config.toml
input = "log_mel"
kernel_size = 5
beta2 = 0.95
precondition_frequency = 10
max_precond_dim = 512
one_sided = true
adamw_lr_other_params = 0.0011
epochs = 19.2
lr_schedule = "cosine"
final_lr_fraction = 0
Rows from block 3 of a small multi-label audio tagger, named by matrix and row number. Each number is 128 + 24 x the weight over its row's rms, rounded and kept within 0 to 255. All counts start at 0. After the name is the row's rms in percent of the matrix's.
After each channel's rows are labels from the 100 clips, of 14976, where the channel reaches its highest value: "loudest band" is the band of the loudest frequency at the time of the peak. Only what is clearly more common there than usual is listed. The data: synthesised sound scenes: up to three everyday sounds over a background. In brackets: how many of the 100, against the usual share in percent.
# c30: last pointwise conv (model.blocks.3.c3.0.weight, 192x192x1), inputs 96-191

c30.153 109 [163 136  86 118 179 177 143 137 146 163 113 139 108 115 131 128 150 143 124 196 106 116 142  86 106 119 129  90 126 151 116 135 133 143 107 133 104 162 117 132  89 136 130 159 122 101 178 137 177 127  97 121  98 118 102 160 127  91 149 113 159 101 107 121 144 123 125 125 156 110 207 139 147 128 135 121 120 118 193 166 108 123 134 142 183  88 130 111 148 135 138 130 123 101 139 162]
loudest band: 4000 to 8000 Hz (32 vs 10.6)

c30.182 105 [ 91 176 109 206 120 137 101  88 203 100  95  97  88 113 105 134 104  82 110 148 120 101 115 123 121 119 163 104 123 146 124 174 123 128 145 182 123 106 110  71 145 119 117 120 134  96 123 135 152 129 122 123 151 146 145 142 103 145  93 119 166 123 119 128 154 122 148 106 127  91 126 193 133 133 116 125 148 106 173 124 132 147  95 113 127 100 120 110 127 111 129 121 118 112 126 158]
loudest band: 500 to 1000 Hz (93 vs 21)

c30.51 106 [124 115 123 111 110 132 158 162 123 173 104 115 105  83 134 127 107 145 123 137 120 106 122 143 136 107 132 119 115 110 122 150 112 175 113 134 131 117 128 131 169  92 136  87 100 157 114 123  95 135 103 145 132 134 139 100 107  88  94 104 125 101  76 123 127  94 178 129  89  79 114 140 123 151 186 111 130 127 122 109 120 144 153 119 146 115  99  84 155 131 104 122 124 117 127  95]
loudest band: 4000 to 8000 Hz (40 vs 10.6)

c30.165 101 [147 126 117 102 116 138 137 159 115 136  98 176  65 137 148 109 111 151 144 152 100 114 107 111 109 145 114 136  91 111  98 116  70 144  63 100 153 129  99 162 125 108  95 131 122 113 141 160 111 128  89 140 145 124  86 104 155 109 166 121 133 128 100 162 137 101 141  98 105  88 101 143  56 125 115 131 102  96 131 114 119 119 107  95 169 114  93 147 101 108 115 136 142  88 123 124]
loudest band: 500 to 1000 Hz (53 vs 21)

c30.27 101 [114 123 155 141 167 160 103 142 160 121 151 129 103 127 123 139 149 149 118 128 107 108 142 152 124 121 102 142 121 167  96 141 137 115 173 144  92  79 170 111 140  86 136 154 103 139 170 127 164 130 206 144  88 165 157 119 112 114 115 102 130  95 115 111 138  89 195 144 175 128 206 110 146 107  97 157 120 133 181 105 165 164 132 135 123 106 114 115 125 170 153 134 117 144 108 112]
loudest band: 250 to 500 Hz (69 vs 11.8)

c30.159 104 [117 121 147 114 134  98 150 133 145 174 123 105 139  72 110 149 160 120  97 115 129 107 124 126 116 137 173 110 123  88 103 163 148 133 141 137 101  95 137  87 136 126 130 111 104 125 125 107 120 136 134 157 114 107 182 109 106 113 142 135 135  95 120 114 118  90 144 135 148  77 138 118 125 156 134 152 119 110 142 147 143 152  82 118 137  77  84 138 187 144 128  92 124 159 120  88]
loudest band: 500 to 1000 Hz (91 vs 21)

c30.140 099 [143 131 140 103 137 133 132 110 134 110 137 106 199 164 129 187 131 141 111 118 152 148 119 122 166 132 128 116 152 120 100 124 102 113 175 165 142 137 145 148 128 113 175 106  96 119 121 129 123 148 114 128 121 151 130 113 156 134 103 106  97 128 127 115 117 126 151 137 148 132 118 117 100 135 118 126 146 114 108 110 118 124 110 152 115 152 139 129 138 133 112 127 121 190 143 156]
loudest band: 250 to 500 Hz (89 vs 11.8)

c30.22 100 [154 149 153 171 109 127 101  99 100 121  95 154 104 159 130  88 114 146 175 157 111 111 113 147 128 139  99 147 141 181 126 136 111  96 135 124 141 125  82 112 141 135 137 110 110 109 136 131 108 113 124 136 131 118 139 144 120 133 125 110 111 144  90 122 101 127  86  90 116 161 126 139 174 127 109 112 152 108 147 123 113 112 159  87 124 161 143 123 108  98 113 170 108 119  96 155]
loudest band: 4000 to 8000 Hz (90 vs 10.6)

c30.14 095 [106 149 124 113 107 151 128  83 140 148 118 146 124 159 173 139 138 148 144 123 141 121  89  92 140  83 121 150 106 152 120 119 155  88 107 115  89 134  97 124  99 143 138 130 136 148 138 124 129 112 115  97 127 133 120 159 127 127 138 156 124 129 141 145 137 144  88  90  78 112 163 158 142 133 143  89 137 118 153 125 134 138 125  90 113 116 138 127  87 114  99 141 144  97 124 128]
loudest band: 4000 to 8000 Hz (64 vs 10.6)

c30.116 098 [105 112 141 107 148 112 161 130 129 147 137 154 119 173 158 115 123 185 153  68 164 126 113 125 139 124 130 168 152 177 125 113 107 112 124 116 104 106 182 113  98 125 107  82 178 136 104 123 119 128 128 103 126 140 140 112 108 143  99 106  68 116 133 121 122 117  90  99 115 130 101 127 107 100  90 165 154 103  96  99 144 112 103  99 101 134 121 120 111 106 118  91 118 127  97  99]
loudest band: 4000 to 8000 Hz (64 vs 10.6)

c30.35 095 [ 95  86  92 106 124 139 130 127 119 133 144 162 126 138 144 125 143 116 111 125 128 168 128 112 103  77 106 126 120 143 143 124  99 126  99 111 169 119 112 117  91 116  88 133  98 137 115 128 125 131 106 180  89  80 127 132 128 125 121  95 129 196 150 103 107 121 133 122  90 149 110  97 136  88 138 106 121 130 165 113  84 120 132 128 147 149 107 135 139 149 124  87 127 119 116 137]
loudest band: 500 to 1000 Hz (51 vs 21)

c30.36 095 [140 141 133 142 138 118 155 139 126 147  97 137 113 160 120 101 103 147 154 150 126 138 126 108 121 148 164 141 135 169 115 154 101 124 156 154 116 157 140 100 115 106 111  98 122 138 116 143  94 161 122 119  97 152 146 134 132 203 139 146 124 142 179 134 124 134 126 155 133  99  79 119 143 123 120 176 165 143 122 129 120 151 116 147 137 123 174 131 171 137 166 169 130 144 143 199]
loudest band: 4000 to 8000 Hz (32 vs 10.6)

c30.127 093 [102 133  79 120 130 110 176 144 127 119 132 142 107 123 103 115 122 114 115 108 129 169 160  90 125 129 138 121 121  96 143 113 106 104  81 170 142  93 109 169 125 120 133 109 131 129 138 156  91  91 111 170 119 106 121 129 129 182 103 147 119 132 219 134 178 167 105  78 143 166 124 141 123 103 138 117 104 113 157 114 110 160 156 108 127 126 121 117 107  87 128 106 148 122 134 137]
loudest band: 2000 to 4000 Hz (49 vs 13.5)

c30.170 107 [131  94 127 156 157  92 139 135 154 164 130 119 141  94 132 118 120  81 120 114 113 138 125 151 111 121  97 108 112 167 146 157 122 140 174 127 138 131 125  88 110 114 137  91 109 148  88 128 105  71  91 120 109 128 123 130 122 125  86 130 150 199 107 119 103 119 131 137 118 109 124 121 134 102 125 107 150 144 105 122 132 158 158 110 105 146 100 131 122 139 128  98 106 108 138 154]
loudest band: 4000 to 8000 Hz (34 vs 10.6)

c30.26 100 [113 145 146 142 103  93 128 120 123 194 158 122 147 104 121 139 135 146 112 156 175  93 115 167 157  87  88 115 111 138 141 151 123 151 147 133  78  92 151 104 161 120 143  99 110 128 141 128 111 110 142 135 114  81 122 113 125  81 140  93 128 114 127  92 168 146 152 125 126 131  99 114 124  99 165  81 134 158 129 107 141 145  97 123 101 127 132 136 118 138  98 121 104 164 159 130]
loudest band: 500 to 1000 Hz (81 vs 21)

c30.175 099 [143 171 157 114 125 123  80 131 188 108  84 107 124 124 182 110 112 109 146 124 116  93 102 138 127 109 129 117 110 125 119 126 110 117 134 121  77 122 140 127 145 116  94 121 121 103 176 137 131 141 138  96 127 110 114 123 100 100 111 108 146 113 144 110 135 135 156 126 125 120 159 125 142 114 103 167 112 138 152 162 168 117 161 155 120 130 157 170 138  97 153 113 112 121 138 121]
loudest band: 250 to 500 Hz (86 vs 11.8)

c30.67 113 [101  99 145 129 178 177 108 119 124 122 149 148 121 141 113 108 162 124 120 158 115 103 151 175 126 127 103 116  96 106 126 147  97  98 141 108 100 136 137 134 116 104 137 123 121 160 162 143 145  89 176 119 116 118 118 157 108 126 118 142 126  99 134 111 138 141 158 142 121 123 208 138 134 109  68 111 121 131 182 110 171 155 148 117 124 110 123 110 102 124 141 135 121 125 154 132]
loudest band: 500 to 1000 Hz (92 vs 21)

c30.183 102 [150 119  85 101 119 107 134 155 138  52 136 130 111 121 104 157 149 150 110  97 104 131 126  95 126 128 150 126 139 108 112 111 141  92 125 137 134 142 105 162 112 107 177 146  96 166 133 112 117 128 145  89 108 128 108 138 191 158 130  98 102 117 175 115 112 144 119 111 143 156 103  95 150  97 134 100 114 190 128 135 102 140 159 145 105  99 133 141 147 151 121  94 141 117 109 136]
loudest band: 2000 to 4000 Hz (53 vs 13.5); 4000 to 8000 Hz (44 vs 10.6)

c30.174 098 [141 100 121 154 131 107 105 136 134 114 111 156 131 174 183 134 114 133 190 173 142 114 105 106  79 119 104 136 174 167 150 143 127 146 138 163 129 132 130 144 157 130 127 114 202 114 129 153 150 179 156 121 106  94 112 129 150 121 120 112 159 145 126 104 119 107 134 125 141 142 107 121 165 105 125 140 169 125 118 165 113 106 124 173 138 146 171 144 114 101 143 127 116 136 118 200]
loudest band: 4000 to 8000 Hz (93 vs 10.6)

c30.155 105 [118 144 144 143 122 144  95 147  88 164 129  83 144 108  73 126 117 102 121 174 118  95 131 150 149 122 104 100 119 114 129 158 106 142 125 163 130 147 134 135 173 106 151 113 154 126 162  97  85 126 185 144 192 100 119  90 124 115 122 129 119 132  90 144 121 129 127 140 101 112 110  97 123 129 149 141  97 138  99 118 122  99  86  96 137 140 143 120 128 115 119 140 129 149 150 108]
loudest band: 500 to 1000 Hz (78 vs 21)

c30.34 094 [117 114 159 140 130  92 104 130 177 110 113 145 131 107 161  95 102  98 171  81 135  94 143 132 120 144 138 134 146 171 149 137 146 151 188 166 144 172 160 114 138 126 105 123 134 128 134 169 144 126 126 129 104 132 128  86 149 116  99 137 138 155 117 128 122 165 136 144 144 119 115 114 151 117 125 148 174 143  96 156 113 138 154 159  92 192 146 122 120 117 126 157 143 154 125 163]
loudest band: 4000 to 8000 Hz (62 vs 10.6)

c30.69 099 [141  87 106 189 117 122 169 135  96 141 197 136 153 157 120 104 113 127  97 125 184 129 134 154 125 118 126 130 157  91 151 132 156 150 129 139 126 108 163 116 120 201  95 108 171 127 133 135 108  92 147 157 100  93 140 104  97 125 124 113 133 137 134  93 161 108 143 119 130  85  80 135 124 114 123 108 151 121 105 116 126 104  97 142 135  94  93 117 107 113 162 121 107 149 170 148]
loudest band: 250 to 500 Hz (45 vs 11.8)

c30.39 098 [179 119 148  93 160 122 137  98 122 171 134 119 122 113 119 120 120 140 128 115 152 134 138 155 142 138 116 132  95 124 125 148 101 150 102  95 108 115 122  79  87 135 132 137  89 127 105 119 115 112 128 104 145 164 103  94 136 129 180 149 101 135 130 144 179 125 121 129 115 163 133 108  87 113 185 122 110 117 105 142 107  96 128 120 137 127 110 118 118 161 107 171 155 116 127  88]
loudest band: 500 to 1000 Hz (56 vs 21)

c30.132 098 [134 133 149 118 107  90 136 158  97 116  91 167 102 133 138 118 167 104 149 147 109  97 117 122  93 135 128 155 111 130 139 117 117 137  96 112 130 117 101 134 128 115 122 146 112 118 150 120 110 108 121 121 157 144 144 115 140 136  99 166 110 113  83 145  92 161 160 148 105  85 110 143 113 192 139 122 109 146 109 123 128 143 143 120 119  85 142 147 146 174 116 146 129 114  89 132]
loudest band: 2000 to 4000 Hz (32 vs 13.5)

c30.172 099 [123 133 145 110 101 111 140 126 121 152 124 138 103 134 129 144 220 103 118 133 114 137 150 136 115 168 128 101 122 127  97 129  84 145 123 111 127 130  98 122 144 141 148 137 114 155 143 107 165 113 105 109  91 167 150 151 131 102  85 145 140  92 130 142  86 112 203 195 142 130 132 108 122 129 123 122 105 152 190  88 156 140 187 114 142  76 147 124 173 162 145 131 135 107 132 164]
loudest band: 500 to 1000 Hz (60 vs 21)

c30.61 091 [112 142  79 145 104 142 113 169 105 143 109 139 150 111 174 139 148  94 170 124 119 139 143 160 149 127 123 107 152 140 108 140 122 124 151 156 144 195 113 111  98 136 141 128 133 167  98 157 122 146  73 131 119 141 139 177 152  97 126 132 148 151 121 122 144 162 124 143 120 115  83 134 156 151  98  99 169 155 110 148 149 120 157 146 145 136 145 108 135 119 138 177 118 151 158 181]
loudest band: 4000 to 8000 Hz (45 vs 10.6); 2000 to 4000 Hz (42 vs 13.5)

c30.128 098 [146 145 101 149 140 184 115 143 144  98 117 146 107 112 113 146 113 124 111 137  99 127 130  98 111 127 123 103 179 121 107 135 132 106 124 146 135 151 106 103  87 108 122 158 129 118 105 125 123 139 110 158  94 108 119 140 142 141 131 113 138 161 120 108 115 145  85 121 125 152 121 107 174 100 101 112 111 144 130 125 139 119 115 151 113 128 150 131 109 123 113 110 137 104 118 153]
loudest band: 1000 to 2000 Hz (53 vs 17.4)

c30.40 101 [112 166 199 157 131 139 132 126 114 140 104 120  98 121  96 123 107 128 106 120 122 122 104 112 140 107 105 146 151 119 100 181  88 108 105 169 153 141 118 116 150 121 113 125 134 124 123 130 126  76 117 175 138 165 135 117  99 122 109 105 119 113 107 125 153 155 149 138  88 123 124 186 115 139 147 102 137 171 125 136  94 127 139 119 111 101 128  81 174 184 123 141 118 114 182  93]
loudest band: 250 to 500 Hz (33 vs 11.8)

c30.114 101 [118 136 194 116 214 184 141 107 149 146 173  95 123 131 135 114 143 118 125 131 140 114 141 140 129 126 132 131 120 143 112 134 105 130 116 136 110 105 175 117 174 157 136 143  98 110 160 129 153 115 182 111 142 140 135 105 106  89 132  90 118  91 108 115 127 128 191 163 148 114 170 107 122 110 121 130  88 117 151 110 133 129  84  87  87  93 148 121 164 144 102 100 117 117 119 114]
loudest band: 250 to 500 Hz (86 vs 11.8)

c30.119 103 [132 152 182  95 112 147 118 147 177 175 143 117 179  94 119 105 171 123 103 121 147 154 168 177 192 105 121 117 129 113 128 149 106 115 125 135 112 164  90 103 103 158 109 157 148 112 160 114 119 111 109 119 134 102 137 109 123  82 120 108 102  99 115  92 128 124  98 101 124 138 122 107 129 104 130  70  85 106 185 132 153 152 113 147 108 163 119 167 117 131 117 122 152  89 111 112]
loudest band: 500 to 1000 Hz (95 vs 21)

c30.101 104 [126 139 130 129 112 160 124 108 123 112 111  71 120  98 132 121 105 154 100 136 120 125 107  87 126 143 134 116 108 129 183 109 152 111 153 141 103 108 133 109 135 108 123  89 124 123 140 144 124  98 109 143 166  80 108 110  80 117 136 129 141 145 140 102 120 189  84 105 117 145 125 151 197 158 117 113 118 143 112 156 148 105 123 127 137 127 136 127 111 110  96  77  86 115 125 129]
loudest band: 250 to 500 Hz (40 vs 11.8)

c30.97 092 [118 120 119 146 139 118 114 162 152 126 159 105 147 153 106 140 121 119 106 113 151 125 137 173 117 112 106 111 105 134 104 144  92 144 131 161 103 120 195 143 168 146 105 141 124  97 165 120 134 106 173 107 109 108 156 116 107 104  80 108 123 115 121 147 121 106 168 136 188 116 180 128 111 117 135 154  94 103 136 137 124 118 130 150 109 143 106  71 125 109 143 119 126 122 105 110]
loudest band: 500 to 1000 Hz (75 vs 21)

c30.152 105 [105 109 128 135 128 128 135 153 127 137 124 117 125 121 121  90  93 183 158  98 144 131 147 122 125 104  89 155 127 192 104 136 100 133 148 140 129 109 125 112 100  71 114 126 111 120  94 140 111 146 124 117 117 213 149  99 161 135 130 139 103 136 121 134 161 113  90 153 118 108 114 141 123 116 158 121 161 149  88 107 148 131  99 110 102 148 123 119 122 150  95 167 122  96  96 132]
loudest band: 4000 to 8000 Hz (60 vs 10.6)

c30.33 103 [138 136 134 122 127 156 156 106 126 168 135  87 173 112 118 135 136 151 122 132 142 121 135 107 141  83  86 153 156 173 107 140 139 134 140 162  88 167 117 127 128 160 163 162 145 156 167 100 126 111 115 129 117 145 117 128 127 154 130 137 102  82 126 116 109 182  98 110 110 148 144 128 178 132 140  99 110 134 189 130 137 122 122 125  91 155 148 133 112 141  98 125 104 147  97 119]
loudest band: 500 to 1000 Hz (83 vs 21)

c30.2 101 [149 136 178 136 154  94 154 117 111  90 106 162 112  96  69  98 128 137 138 127 113 147 145  86 134 120 134 135 163 105 112 142  91  93 112 141 124 131 112 133 149  99 122 120 142 123 102 153 146 137 153 124 117 148 123 175 132 194 165 158  99 138 159 142 155 133 126 127 158 155 144 105 132 101 186 188 107 141 128 126 103 170 111 129 144 119 121 112 124 155 148 187 155 132 117 141]
loudest band: 2000 to 4000 Hz (44 vs 13.5)

c30.8 101 [102 127 150 127 145 141 114 124 112 144 121 110 138 133 150 126 149 115 126 104 138 127 125 147 135 136 103 155 128 138 128 110 148 124 146  74 113 144 128 121  98 159  66 128 148 137 130  92 117 136 113 130 127 119 120 120 117 125 127 123 138  97 108 112 161 102 138 161  90  99  84 142 100 120 104 137 143 103 115 111 109  96 142 130 139 132 106  96 121 141 132 101  99 151 136 137]
loudest band: 4000 to 8000 Hz (91 vs 10.6)

c30.53 107 [105  61 115 134 144 127 152 112 109 152 169 136 129 140 127 135 145 156 148 136 160 129 127  92 126  89 114 163 126 122 131 126 118  83 104 120 140 122 113 119  87 132 132 155 111 160 148 134 121 125 139 179 113 103  94 184 105 132 164 100 110 169 125 131 185 114 133 114 116 142 165 163 158 115  82  80 122 152 156 159 119 136 132 102 135 184  73 130 122 178 138 116 125 154 193  80]
loudest band: 250 to 500 Hz (34 vs 11.8)

c30.74 095 [116 128 136 113 118 168 126 133 114 116 142 138 102 125 132  96 171 133 118 122  90 117 141 151 127 129 115 145 115 109 108 141  70 133 117  83 159 117  95  99 116 127  75 139 128 150 159 101 132 121 136 123 140 207  98 126 100 100  85 101 133 114 124 112 163  99 170 139 102 134 127 148 108 124 117 145 142 128 123  76 144  87 175 119 122  94 113 115 135 148 136 127  92  94 109 112]
loudest band: 4000 to 8000 Hz (69 vs 10.6)

c30.138 106 [122 127 144 145 120 189  93 105 100 115 114 149 122 165 175 145 111 134 150 122 150  93 118 132 143 152 106 106 110 109 139 118  98 113 104 119 126 149 113 146 145 141 150 114 151 108 105  95 123 139 122 120 168 132 120 107 155 135 171 153 119 125 134 126 148 118 102 123 113 116 156 151  81 131 126 129 128 128  95 121 106 111 134 120 138 115 186 155 141  99 112 154 130 150 133 144]
loudest band: 500 to 1000 Hz (66 vs 21); 250 to 500 Hz (31 vs 11.8)

c30.130 095 [149 145 137 167 145 170 156 122 111 162 143 157 116  99 147 120 177 116 111 136 138  89  82 150 111  99 107 141 128 151 125 139 151 135 134 127 111 130 134 134 166 144 176 102 156 184 112 138 145 133 161 136  97 100 112 207 151 140 189 129 115 156  98 118 112 121 130 157  90  90 155 114 128 127 158 105 181 155 176 119 148 183 163 150 114 113 134 186 166 169 116 134 122 146 124 136]
loudest band: 4000 to 8000 Hz (43 vs 10.6); 2000 to 4000 Hz (40 vs 13.5)

c30.52 092 [141 134 115  87 116 104 156 151 146  97 128 106 126 112 154 126 133 206 124 109 122 136 114 158 160 121 179 112 105 154 104 105 119 147 104  96 128 147 134 134 126 124 126 106  88 129 174 127 112 117 129 103 130 136  99 154 149 162  91 135 129 129 165 122 121 136  93 122 105 118  70 122 116 106 103 119 100 106 124 107 140 102 100 108 114 148 129 168 100 137 145  95 113 151 137 166]
loudest band: 4000 to 8000 Hz (32 vs 10.6)

c30.1 094 [111 140 128 118 104 137 107 154 132  92 129 159 111 173 132 164 109 111 135 130 133 168 137 118 102 127  76 160 171 124 115 107  78 140 113 128 149 131 108 165 111 133 128 136 119 103 138 116 109 116 106 202 146 105 142 114 122 102 102  97  99 120 124 139 110 118  99  83 113 162 102 111 155  97 117 114 121 116 124 104 141 121 132  85  89 140 134 119 105 132 103  93 163 101  99 136]
loudest band: 250 to 500 Hz (41 vs 11.8)

c30.71 099 [127 161 156 134 145 134 102 135 130 121 161 115 164 124 108 147 113 135 110 114 143 131 130 224 200 113 107 148 126 142  98 152 115 128 127 144 137 111 138 123 186 164 111 149 111 120 157 122 158  74 141  92 118 169 147 132 162  75 111  98 109 123  90 121 141 110 114 107 137 122 128 128 128 117 131 110  96 100 134 126 125 105 113 119  93 125  93 107  94 119 114 132  89 124 119  81]
loudest band: 500 to 1000 Hz (54 vs 21)

c30.151 106 [119 129 152 124 116 119  78 105 165 152 150  92 131 130 114 158 127 113 130 127 137 123 131 137 173 107 130 154 100 107 133 162 124 106 124 150 117 117 118 109 141 123 133 116  83 110 175 109 105 147 195  68 163 140 118 141 106 110 185 140 101 109  94 106 150 167 144 166 131 180 170 131 139 129 101 104  83 154 136 115 137 113 119 103 106 156 134 162  98 175  95 151  88 152  95 124]
loudest band: 500 to 1000 Hz (68 vs 21); 250 to 500 Hz (31 vs 11.8)

c30.100 101 [174 166 145 131 125 121 118 158 122  93 110 116 144 114 110 128 131  99 145 151 110 116 121 118 122 127 122 115 168 110 139 167 104 154 109 136 107 165 148 132 125 109 131  86 129 120 121 122 164 136 142  71 102 160 116 131 126 134 129  75 136 103 151  94 176 153 163 148 121 130 139 121 131 111 194 145 108 154 118 116  55 137  99 141 152 117 128  79 144 166 153 126 108  93 129 165]
loudest band: 4000 to 8000 Hz (61 vs 10.6)

c30.32 103 [101 129 117 151 111 140 139 145 158  95 116 140 105 119 133 109 108 137 108 151 120 155 131 101 126 160 119  99 115 116 118 126 150 107 175 133 123 139 107 112  87 165  70 133 140 131 133 139 163 142  88 119  95 139 152 148  84 142 139 140 167 170 171 136 179 102 126 154 147  83 107 180 115 126 104 122 160 121 140 123 117 146 119 113 171 127  96 139 123 142 188 101 154 144 193 139]
loudest band: 250 to 500 Hz (33 vs 11.8)

c30.62 094 [147 154 131 114  97 148 136 109 101 143 126 150 130 121 159 112 179 140 117 135 142 115 122 149 118 111 113 176 123 156 106 106 141 126 128 123 139 156 128 101 151 153 116  75 119 148 152 105 191 169 119 120 107 112 135 173 120 134 134 128 115 103  90 131 131 133 119 118 190 122 204 132 142 137  97 159 154 111 187 132  92 143 159 107 124 112 148 149 145 147 107 148  86 174  84 104]
loudest band: 4000 to 8000 Hz (56 vs 10.6); 2000 to 4000 Hz (33 vs 13.5)

c30.38 098 [117 130 178 116 144 108 155 140 129 161 144 109 105 111 122 108 141 109 142 143 151 133 160 167 117 105 136 137 103 132 105 141 110 152 133 152 120 120 181 148 155 127 142 128 152  91 158 119 126 133 164 133 151  96 143 101  92  79 114 124 112  90 116 132 102 120 144 139 185 143 126 102 138 120 126 178 112 117 119 131 130 106 118 157 125 119 139  87 146 134 140 119  86 161 114 126]
loudest band: 500 to 1000 Hz (79 vs 21)

c30.18 100 [106 113 125 130 173 107 137  66 138 127 180  77 130 130  80 106 116 157 119 106 159 124 136 160 177 104  98 130 106 125 166 139 123 128 115 115  99  86 171 146 126 137 125 117  99 118 148  95 140 125 178  96 155 142 110 118 128 121 131 141 140  91 106  97 164 138 145 127 142 152 154 107 135 119 131 123 111 121 170 165 166 105  99 145 120 114  85  71 106 126 116 159 115 141 100  93]
loudest band: 500 to 1000 Hz (69 vs 21); 250 to 500 Hz (29 vs 11.8)

c30.68 105 [103  84 121 140 104 138 120 121 132 126 145 110 140 131  97 135 136 166 131 165  97 137 114  87 103 132 124 118 125 114 124  92 126 124 148 119 122 125 112 140 107 131 137 165 111 102 147 152 102  93 131 119 130 146 112 105 151 121 137 104 108 140 112 131 106 131 133 121 101 179 122 153 160 103 115 104 103 148 112 151 154 111  85 153  97 172 127 144 119 103 111  91 103 116 141 113]
loudest band: 1000 to 2000 Hz (42 vs 17.4)

c30.3 104 [131  85  82  93 126  85 151  72 148 152 189  99 124 132 122 126 153 135 126 132 129 125 108 145 115 101 126 106 120 132 154 121 162 111 112  99 103 149 146  99 103 140 101 138 100 106 124 106 151 149 159 125  99  83  91 157 116 144 185 101 118 166  99 109 130 112  98 120 144 137 170 119 130  93 127 130  91  76 147 164  89  99 116 107 165 149 102 132 136 134 143 150 107 156 133 119]
loudest band: 500 to 1000 Hz (48 vs 21); 250 to 500 Hz (32 vs 11.8)

c30.4 096 [ 95 137 166 120  95  99 115 102 143 146 112  68  86 112 129 139 124 156 120 125 157 146 111 157 172  99 159 131 122 143 161 165 126 131  99 149 106 129 147 136 117 128 109  91 163 113 128 116 100 143  99 122 134 139 120 128  71 121 122 118 126  84 140  84 159 171 110 126  64 153 123 146 142 122 145  97 125 149 125 157 126 108 118 162  95 167  89 119 136 102  98 134 110 129 123 113]
loudest band: 4000 to 8000 Hz (48 vs 10.6)

c30.113 102 [122 114 116 134 109 113  97  77 107 121  99 101 104 166 122 140 149 136  97 152 136 112 117 134 102  95 118 136 123 115 117 122 102 110 100  92 163 124 131 113 128 164  97  85 136 116  95 100 121 148 119 167 145 167  96 127 112 127 115 118 101 125 125  99 210 132 125 138  78 141  90 122 140  80  95 108 157  94 134  82 156 110 134 100  95 123 109 123 107 138 110 126  89 100 126 125]
loudest band: 250 to 500 Hz (88 vs 11.8)

c30.186 094 [117 125 172 108 118 101 144 103 143 145 135 116 171 114 155 147 152 126 131  92 154 109 106 133 147 122 164 150 111 138 130 129 134 154 116  83 140 112 167  97 108 127 133 120 142 146 104 115 162 137 156 112 125  94 128 114 127 127 116 106  94  83 136 108 134 121 127 164  89 108 127 112 109  91 161 113 112 105 124 101  99 142 114 116 105 108 111 135 206 160 132 100 129 140 123 120]
loudest band: 4000 to 8000 Hz (45 vs 10.6); 250 to 500 Hz (43 vs 11.8)

c30.41 104 [154 130 146 112 132 125 166 171 128 137 113 139 117 147 153 177 141 131 166 111  93 127 157 168 138  87 148 110 150  87 117 165 108 188 118 157 102 107 114 120  98 126 133 125 113 122 102  84 136 116 117  98 131 103 116 136 175 106  70 134 140 125 154 143 103  98 116 141 132 115 183 108 111 120 119 163 110 123 115 108  91 131  91 123 102 105 151 126 151 163 133 124 101 125 137 187]
loudest band: 250 to 500 Hz (71 vs 11.8)

c30.171 097 [134 141 118 204 113 126 124 111 129 146  82 183  97 138 106  91  99 133 118 143  83 119  93 114 125 134 126 144 160 157 181 137 140 121 152 130 151 159  90 151 157 126 127  98 145 150 118 103 145 129 115 169  95 125 130 137 108 171 150 126 114 129 129 123 140 136  78 117 107 133 110 128 157 152 113 107 189 131 133 132 137 148 121 104 145 131  98 121 113 142  97 147 116 121 119 158]
loudest band: 250 to 500 Hz (77 vs 11.8)

c30.173 099 [161 128  98 118 127 141 122 121 124 108 110 145 145 108 108 129 108 129 138 129 129 123 111 107 139 118 117 145 149 108 107 149 122  95 100 129 114 128 105 116  96 132  94 162 174 130  99 138 185 146 110 113  93  92 107 130 119 153 143 102 144 123 149 109 102 132  94 109 127 101 137 142 129 142 126 124 124 103 139 141  96 112 106 194 137 134 124 110 116 108 135 165 122 112 134 117]
loudest band: 4000 to 8000 Hz (69 vs 10.6)

c30.94 094 [137  94 116 137 118 102 138 142  98 113 127 126  99 150 141 143 130 102 122 113 127 122  96 117  88 131 145 131 133 104  93 140 125 139 122 106 135 108 139 137 135 155 157  96 134 138 118  88 100 130 174 123  99 109 100 152  95 117 179  94 114 118 101 111 106 102 102 101  89 124 120 122 117 135 131 144 119 128  83 124 106 106 123 108 131  96 119 160 128 139 128 120 129 139 146  90]
loudest band: 4000 to 8000 Hz (61 vs 10.6)

c30.122 104 [131 127 134 165 113 132 100  72 119 112 181 123 179 151 136 141 128 124 153 134 136 111 103 160 148 110 115 180 145 173  84 131 157 116 174 116 133 118 180 137 149 147 102 129 104 117 121 110 156 126 141 124 124 147 160 106 104 143 103 137 121 110  76 121 162 132 161 120 147 129 142 122 130 112 147 120 138 113 133  94 169 118 129 107 129 128 101 107 118 135 140 126  93 168 135 122]
loudest band: 500 to 1000 Hz (49 vs 21)

c30.158 095 [156 136  94  92 199 178 135 156 140 171 121 152 147 112 128 130 137 131  91 115 132 108 159 135 134 126 122 116 131 136 137 114 125 127 125 105 151 201 109 133 116 148 111 153 109 150 144 110 133  88 126 155 120 140  94 184 141 128 109 129 175 152 118 138 125 138 120 134 144 117 191 121 140 130  80 126 135 142 152 153 135 154 140 128 171 164 102 126 130 117 126 127 137 149 146 107]
loudest band: 4000 to 8000 Hz (46 vs 10.6); 2000 to 4000 Hz (39 vs 13.5)